config = dict(
    gain_aug_db=6,
    arch='jasper',
    activation='relu',
    residual_init='scaled_by_depth',
    muon_scale='match_rms_adamw',
)
Rows from block 3 of a small CTC audio transcriber, named by matrix and row number. Rows with one number belong to one channel. Each number is 500 + 40 x the weight over its row's rms, rounded and kept within 0 to 999. All counts start at 0. Numbers have three digits each. After the name is the row's rms in percent of the matrix's.
After each channel's rows are labels from the 100 clips, of 14848, where the channel reaches its highest value: "strongest on" is what is common among them. Only what is clearly more common there than usual is listed. The data: two synthetic voices taking turns or overlapping, over music, noise or silence.
# convs0: first width-5 conv (model.blocks.3.convs.0.weight, 160x160x5, each kernel summed), inputs 54-107
# convs1: second width-5 conv (model.blocks.3.convs.1.weight, 160x160x5, transposed, each kernel summed), outputs 54-107

convs0.151 092:520559556486540424458483507517515563503454508513484482534517525464496453541417545467533527527510542452490472463514451479532457517499468485523450476496494519516479
convs1.151 104:488520470500429483496531502486455500525522516471539546495557511446499472509528478527460540540521428493497458492514481516555480529503470479496506555493491433509545
strongest on: child-like voice

convs0.47 101:539509443509468444491453406580454510519489504495518480408440537505549492526566466510479510452435476513577536512448567451489477466523493537535569574517463546488473
convs1.47 111:476455493561458479445531530370517420452515488486478557555480474560556539495526479577499516471513469517392485509515488443485574517525521503505528484519467466474548
strongest on: text has "heavy"

convs0.133 081:465498562412490515521540492462414472441537557495503460464495517462459572496434534566455486430528493465503528476543527518502466532480556506533519555468456507453504
convs1.133 116:543415499463492490454495503507438529528537473501564532409499557471487458565483443574486443593413464523517524450456491522555553514418485496536483553565494469502519
strongest on: text has "boy"

convs0.139 121:494478574524484531492444511509499455557504511516604413494428507486488516530513415528469557451533496495511466533467521488479469495509528469497563473529494449541476
convs1.139 118:439526471412562486433550465490501482474460520499469455458468495485535538565535506494461509484500474497450530478524479467480494515528514522551480459482464507534507
strongest on: text has "station"

convs0.54 093:494513457500523553543545491432490533529497522523487485539502466400529532474475434489525464527466511536547478435469508457497439515429504516507533488518474469428484
convs1.54 094:514557562484499459437510495541543482461460515497534560428495498583472472497467576499481500486521586453536565424495526455478525493493536503561445443530514506532526
strongest on: text has "child"; text has "shiny"

convs0.48 076:518506477527504521499484442513516470494462533475534512430553478462514547557537476474516452570505519451490479488520439594470546505526507456394505440482515549558523
convs1.48 109:500490476539504567500560566471445513525484485492502519485450553510495531488459459476493506451475534498407548515490531499551567463458545478485492524496427513483496
strongest on: child-like voice; first voice: child-like voice; second voice: child-like voice

convs0.10 095:469540516437460470544389429524530518488486548539466494473514477601461477542505475443410517426524471442460476518579557401479476493536493488473491605458462466440487
convs1.10 099:525500496502522522435495479453505485485604370512505467470482501454459490529530513488461415533535490483508477492424485536523519526503492521555566519527559535539536
strongest on: text has "today"

convs0.88 102:489513491500511559476562546563528488520428452464459518450510519461497522505577584522509501552501440507560552524460487554471469474510559509511529480528534488490509
convs1.88 101:493537538516486434503495478456517428510530556514481509590559398474515479597469462491477493497505475510471409455543459435491521493519489499514499561503503462519560
strongest on: background: none

convs0.24 105:458535513527531457493509491462518485506466507381515464531499546515519512454489509479519503470435523476477541568514459452489498438512478504464401479516507494485525
convs1.24 106:469509429481483480505502473439491469543517509454527553524455440427464497444459510523457490502505490534484391512558487517508509557385464449431508514549470486585498
strongest on: muffled (low-pass)

convs0.27 096:484502478505452481508427542488570440567475502475460529589541527527534553487476488483535458444494429504579516564514452478479477511422493523510419492490477508517413
convs1.27 099:400581494513452548464537473578461513480452502460536478494537456545507413588484478539512558550499505525423505491477570505476570506523515516499496445541509508491539
strongest on: text has "shoe"

convs0.31 096:519460572540504545409534476528375500442432489488502545529471513545495543435488444504474525474554415505490485467539524513512494508476540472491594482504468469450482
convs1.31 090:520495404485518507475504521490550474522552522440496468537564454440466490478554550518525501485466474475472488495453473457481532496515496509529501544542488439516615
strongest on: text has "our"

convs0.110 102:515506582525543476449567477420543458502541465470440524502518452462497480491437536504581548513531459494543407524568455528555454513515538468475542506506537527501431
convs1.110 091:424537511573453495573450491564513602498434527441485527465497547478511512477493442451483556460434561467503527418457491439438502540464481460479445538540489499521502
strongest on: child-like voice

convs0.91 104:470498552532495500450453544376557458444519541541535575502502515513482444530470514475538526484493513463487454461537456445512519520492533498470560468486565517411542
convs1.91 094:503445524452530557518504433499436530552468463525505464482513506548444490506529529504424531538513463431532500408529467513469491484439553483495435515534565536534497
strongest on: child-like voice

convs0.157 112:514505477476485501532489459489561536470500498426514454488490517488470525542505474484507478462480545454486506553457444476457430430564420537433479463495524556606478
convs1.157 099:444416465459527476477499522486494492480510500553517496532520506495485505358527463509436534493471468479519489452499524532441522523480531441493489484524441459485440
strongest on: deep voice

convs0.0 112:478507519493501510535444502407481439490534446522477512487470539501520532373487455475589480576476550498451519507495616528457486453521475535452451498481447409444475
convs1.0 107:451533480470491519478525530557476524469474470454555488500538542471472484542524441493354498482471586491513481463452380503519441538455535515526535488516494521471512
strongest on: overlap

convs0.70 109:468441480467494461515517441478450463479520462564508459532450446502440528565479540435514429452530474525492515514541422409490479527498521469517546511505412515526494
convs1.70 102:501511464549466492564488516556539473481453386505513520458539521494504486538508509593519543489419526419512505474503494489439448436444441487514445459509517539458446
strongest on: text has "usual"

convs0.124 086:540509477410511527469522499467511438476530432503603456529493558465513515539464515521416467442484510498514495482560517461518540532475559507472491558505606480530561
convs1.124 109:485496481504478478514511498444518470508488568543487463496524557479422493483523455469427469518601532567458519498491482431533569394432535528566540459527464499536486
strongest on: text has "twice"

convs0.108 099:539480473584510507474559495393485522521468559533560454476535527521453504447492494516437560554495496518528543559500500517491575409536526434504465605514483552519535
convs1.108 095:521505533454444477516474498461530492486484480466427536496420446443526474501463484419539504380515438569451509485508517484468551569490530481536479519432452468493476
strongest on: background: none

convs0.125 084:452520510426531466528553491446525391533450552529503466477546499475509513467447428498433525481463493506553458571512510557534470516458511510550459452541544451473455
convs1.125 099:505466447546442417467476579516461489487546465583468517403513487481496574544540507492555481532476530508495513537502595432468481454520516470526558436504489563494548
strongest on: text has "very"

convs0.121 106:487528525502499516510609434536491574509516443450546496511539541467491399533467405487456559415522526434477528510525494440485537518469484487425573498496462573535463
convs1.121 078:490425445519542500516418522445515466509464476545472503522461511444507498422480472559480423530467485545508507554476493476480461528515504536490475471528534521533520
strongest on: clipping

convs0.147 095:545474518486458532506555494439440403462446468464524507486592490525448547545445495515563440513524518468499507454554497524509560447454477558494505513499510444454505
convs1.147 111:463545489440481543483514537486386535490556506614516508457468510514509530485436530484536483508530505540500518422489498481515445536512538480568497450546424464509522
strongest on: text has "three"

convs0.57 102:478515467477488520465490525490474518510458494552475475468514466535493546455598394487530510576477459524522482455503434597493483486434452435452567445512502459540543
convs1.57 112:455470513513517518474606436456512469490523500508489439470446560425492468532496551409544437482551537494459477527464439442482521530549517506469432519394496479505467
strongest on: text has "fish"

convs0.53 095:467501532550486517510579539536515550550467476533479431438471511446463481606512456475478504465477555528484531550458495474513556443492555400448534454529501554527473
convs1.53 103:490488452445521552519469469513555492556498455486449540477524525528467455597548534571441550468466549437407504455427421513461491399543496513517471532539415586431451
strongest on: clipping

convs0.141 099:551413507532482431540459481565575542546477459498494482480413509559491504501548500493420491478478464481453523503433575465484551469446529518484459518410498523453473
convs1.141 092:500459484496490534389539491482446512552543545532502506450564478485544493511477584470577505510411509542533466480508416480473480550430492513496497478497536471427485
strongest on: text has "chair"

convs0.129 086:472444526548448460530432587521516450491525450550532503483514529492452528442458537444480461494479446557519511519548519412497495514447509498504519529484587516423506
convs1.129 110:579507492545482522439510529515478525475484503467537563502603481487572491508496584466506528548476480503498495531503485485532537437487489509531490475438453498514479
strongest on: text has "brother"

convs0.103 092:475509489489590433474486523487450526516533523484533552486528455434463505476441510433457544543496535510564491483503518489451431515472372475511528544460470435488458
convs1.103 101:478486484561398492509461522543482472453418532481483498515525483482494496454527565608481440489508493584506481497510512539465502474525532523483470501429438435538476
strongest on: background: none

convs0.148 102:499521444484470511477494468507528637483521464484498431508483475522551538550566432528493406503460510475512544458452506447489510530515485504456512442473544570481517
convs1.148 095:417507470551534473528550522440513491570434569421522522456440498486440467426529511446488480458479504486466453528509486490490553475443473497493476517534446543496462
strongest on: music

convs0.40 117:485546502561460433506428540480451578506484518522562461491515504538556507507491503498513517499413488521434559514475516504457542545542522478556510436436538532438530
convs1.40 110:459503468526436465511521472530530419498442501546468511473529483487515489647439522500560498531485483539521598509490483472506506472504518579494492497502442502506455
strongest on: deep voice; background: none; clipping

convs0.74 101:503488478424531421521491492507426494490520453522506504478464489516475560473484480461437533450523455563557470487452462385536493487511493498532551457458511529528492
convs1.74 096:453492521442511548459475480552486507497475535555518457503486505516561479434449550536460418523480532404477559512529482543522555479491455388504467446472433446435493
strongest on: text has "search"

convs0.144 098:517488483542482451539525501495549529500470500512479421472466509491513552429460583450566488492542436503509532550455401444440516501417463475466524445514528541475518
convs1.144 092:445510598514432476471457480496462475503441436439473547480461483502488453550474519450511500543514504484530505458500467509487496499543550489512483547527474506435484
strongest on: background: none

convs0.87 100:517478508468510489452488503416464523527548478492547505494624471406431538492477413470493522544527486493537524504573458548552523535495504415402480531520480463500452
convs1.87 092:502494456540526453473526404520526488396440492495419543473442585561499537542491451485491509549424493528507531511419517456527495478499515541504484510473546508524495
strongest on: text has "above"

convs0.97 093:498406496530481528499534536491540441497573537501526450553469553471537512488519519467588526480453567554497420538527505507487521488538529444489443485472519553435491
convs1.97 108:493492486556474507459481428513450495462576500484480523446480412519487532459501494537453515478471476494463508461503482497481533501505451466491517541496418475591449
strongest on: second voice: child-like voice

convs0.127 118:519517512401429459490496527436490504474539502476488472549479532482489478530489598522463503462489545490503488494484527429508511460509451546491476530526515519516548
convs1.127 115:446517496491562472467464456546532506524515498473457475514490525497447518517502479457521445510598463448513464526540465548543542446505460412486484434533502426504489
strongest on: music

convs0.58 104:575480462492455478414494437481480416468502484499497435476480513508527502523486493527490469399556437498547486538503351547481475531419524426460464529485516528460483
convs1.58 100:532518560596504537598500550482512433532549485522437528492458490503461552490539481453498477559438453518411567456516502462496495451556449512494519475472456515513540
strongest on: text has "key"

convs0.52 093:538448478491555448513479471506525519483549545503553591531559470519466556519505483541529517585511522539550505588535542579488527432496463505500545484457475520477468
convs1.52 108:440485440544501538431505444507519485469514572481454525456469533560510525455515463461534462459428557540484492490519474489450470481520532551528491550514551450504461
strongest on: overlap

convs0.98 084:490422502458507460493483432497528398474505556492536440581482524488514537531456455534542526523453498513573531532450518472535475467510469556585497519485451506550542
convs1.98 098:513446520563509566476477504474467574482492484486478546411433526481443499544542468468520503476498536547502473482539521501575531497530559461500467509601452539460535
strongest on: child-like voice; background: none; second voice: child-like voice; text has "orange"

convs0.93 108:509548525507512532462462504491497477466517521502557465525430545479542456528459592456445505441495581531453488567463506553472555528596441560507481511444478555402483
convs1.93 092:456500466465496354526515470562475474493498511452525486497523480530446535484490419464534467540360453483489536450543472537448493503410524512552437454504495444507479
strongest on: quiet level; background: none

convs0.112 106:483499437495447549491453470515483522543541545459538431510486470520516487463496439570562498428482458482566478494481584461503476502515487461510474544446460530477331
convs1.112 096:474485462437514475489561556443559536502466527513530505485457575432534537535477455435491526432418470518460524456568482478488484537535506445474501599527489498528528
strongest on: text has "cancel"

convs0.154 110:513502497482550543456500552474522484529534477514527525464483504478520454432463428508565489474497535539503508507532340454524498479505489472500523525520484521481490
convs1.154 109:522518511538490486499472477504514499455533441463504482470478499509446455513530434538473554526555454575432447437429390491527520571535522518468469519465466511510508
strongest on: text has "heavy"; text has "every"

convs0.66 109:537603475490474532495456453458482457526500468538436526515490513499465456465574494436558463459511633486516495496492464499474552418487483537536466509408511498504468
convs1.66 106:513490553516486481492477446526516504531471513465452440535502461649498554532451454498481549511480459562483485573546474497534478455447504457414459499608460492470518
strongest on: clipping

convs0.44 112:472454504448512556499545553571482443479512438497544492492381520495496447518449490454503537504491504440502468517499487459472512616449461433515525502525557448419507
convs1.44 099:487432523511499560451441478457475496477507444521495513460474501501520483459489492540473525492493540501520531472465466418450537413593467561490463462486362487471498
strongest on: child-like voice; first voice: child-like voice

convs0.29 120:507542484574504478483497491472511453503552508500474495390550571501460482512532434508437488435518512551532485567587530456480509428492481483515405491511493515505505
convs1.29 104:498486454473471488480469471464556567508456579480493571592455541462472553467510455479493545421482451492470502462529486480485475508490528533443496540502564527557416
strongest on: background: none; clipping

convs0.95 099:475476445477554497514499507531502537517527476489468477464568446476461583493478549516516511573500509608485460518553525430514527525410468592413532437546509518507588
convs1.95 086:497560531545549456414456506489483489448539521457427487452417520412456486545533457462554474475535454419519455478494476525476518597498505436520478557496505455529473
strongest on: crickets

convs0.49 105:500452456473498575506487475455439485483500484504472559451494452536573485506509522498486411469590450549443497535483518565489444525468506415548505482444429546483477
convs1.49 076:547494494497577436446521472593533486542620494480493442587436422427469488445557433474486424431464546545490524473513490501474454470568496516490603506521597479464560
strongest on: child-like voice; second voice: child-like voice

convs0.138 091:552470426537468495533552556502555456488535485468536523487510515510527462507454540478518448479484442438509507498476400597523454525499454485440463552455457494492452
convs1.138 107:485489500506526515473494475545500567508498523570507498483497478508487521418531494514525568491434534531467498475419486473481464547515563478487498539544494463415512
strongest on: text has "zero"

convs0.128 096:528460491464563493547461565555459490474498570536545457564483483564461469545566486503500506431478498470438439521549522485475496599465480419478471577495514472487514
convs1.128 095:524500538533522440465539367489432571477521482551516509466504508502553559458519536581503550546471532545460459514467514515479523408571506522516496520463501485537495
strongest on: text has "school"

convs0.123 116:509464555448535537409482550555507568463494503477482530478490495505423476517567455566501466462525507460517471531502469404554535442441529412469470491476558559593474
convs1.123 100:560490488554442604511504527408525481588449532472500523470515520476518491483389555494404547444520442487492501511481476549517409544594523496515523517538443480404480
strongest on: clipping

convs0.25 105:453460515443494414525491440414447560473442519540475456513543430502465451521410469498438481411510525437379511481528596493469440468541489543478480520561507537495436
convs1.25 101:538538493526526552505485573492543530527462527460515511543509521474520492513624514519534517514459487533519537500435519475483479444488432480553496521435525471474524
strongest on: deep voice

convs0.77 093:478503528501515466497513451568481506508528563495465411505448534507548430489500501561471500441493501450449480423608510436464560517544452491423399513488506453425441
convs1.77 085:533587531486481508451483492422525489471479494473461582527488495484564518474553513535544498467517453481548503517449515560458407453480587473586532535459476479589506
strongest on: reverberation; clipping

convs0.156 090:531508508470421494538479489478584521502478571522469409466462445556545472478529504488462542484496505534537499497595499508498500491523460464547529468578466506481486
convs1.156 088:491461479554460548498532516454484491482475479412503524489501516527544492497415506456490517489564529457501506490456526501543489459456490482510526556450475501569592
strongest on: text has "shiny"

convs0.159 116:544495441471493531501634474487498552464436523463474435478626474496476485561483419574463499476451485426506526554490470477507471516511473475570477511543449526526490
convs1.159 099:460508504497541539484458503475515434476538493466538570460492460502540562442475466518480474495505474507482516483504526436492475516451468489459486487482520475487467
strongest on: music; clipping

convs0.46 092:457500492489553482460545575474486469475479461559474555495472511526438551511485518482514444588501429540508553490445465566497515496481580515441505502489500497549532
convs1.46 080:494464542481400507546476498495590452509515456434494469467506525499513477482517452558439500388484546523456537545536435522459507554515526520529445535442530456539503
strongest on: muffled (low-pass)

convs0.75 090:508464512528530459504544515472497508496522613506550530531415525586509489449451445436500462395464377498502460496558517452485501485465463513452487478445497437453465
convs1.75 103:554464458478506472486438516539481466515431494457455485455573469402511485454467549493547499539469557545532476449422588476495409519515456498490564482562500470524546
strongest on: text has "measure"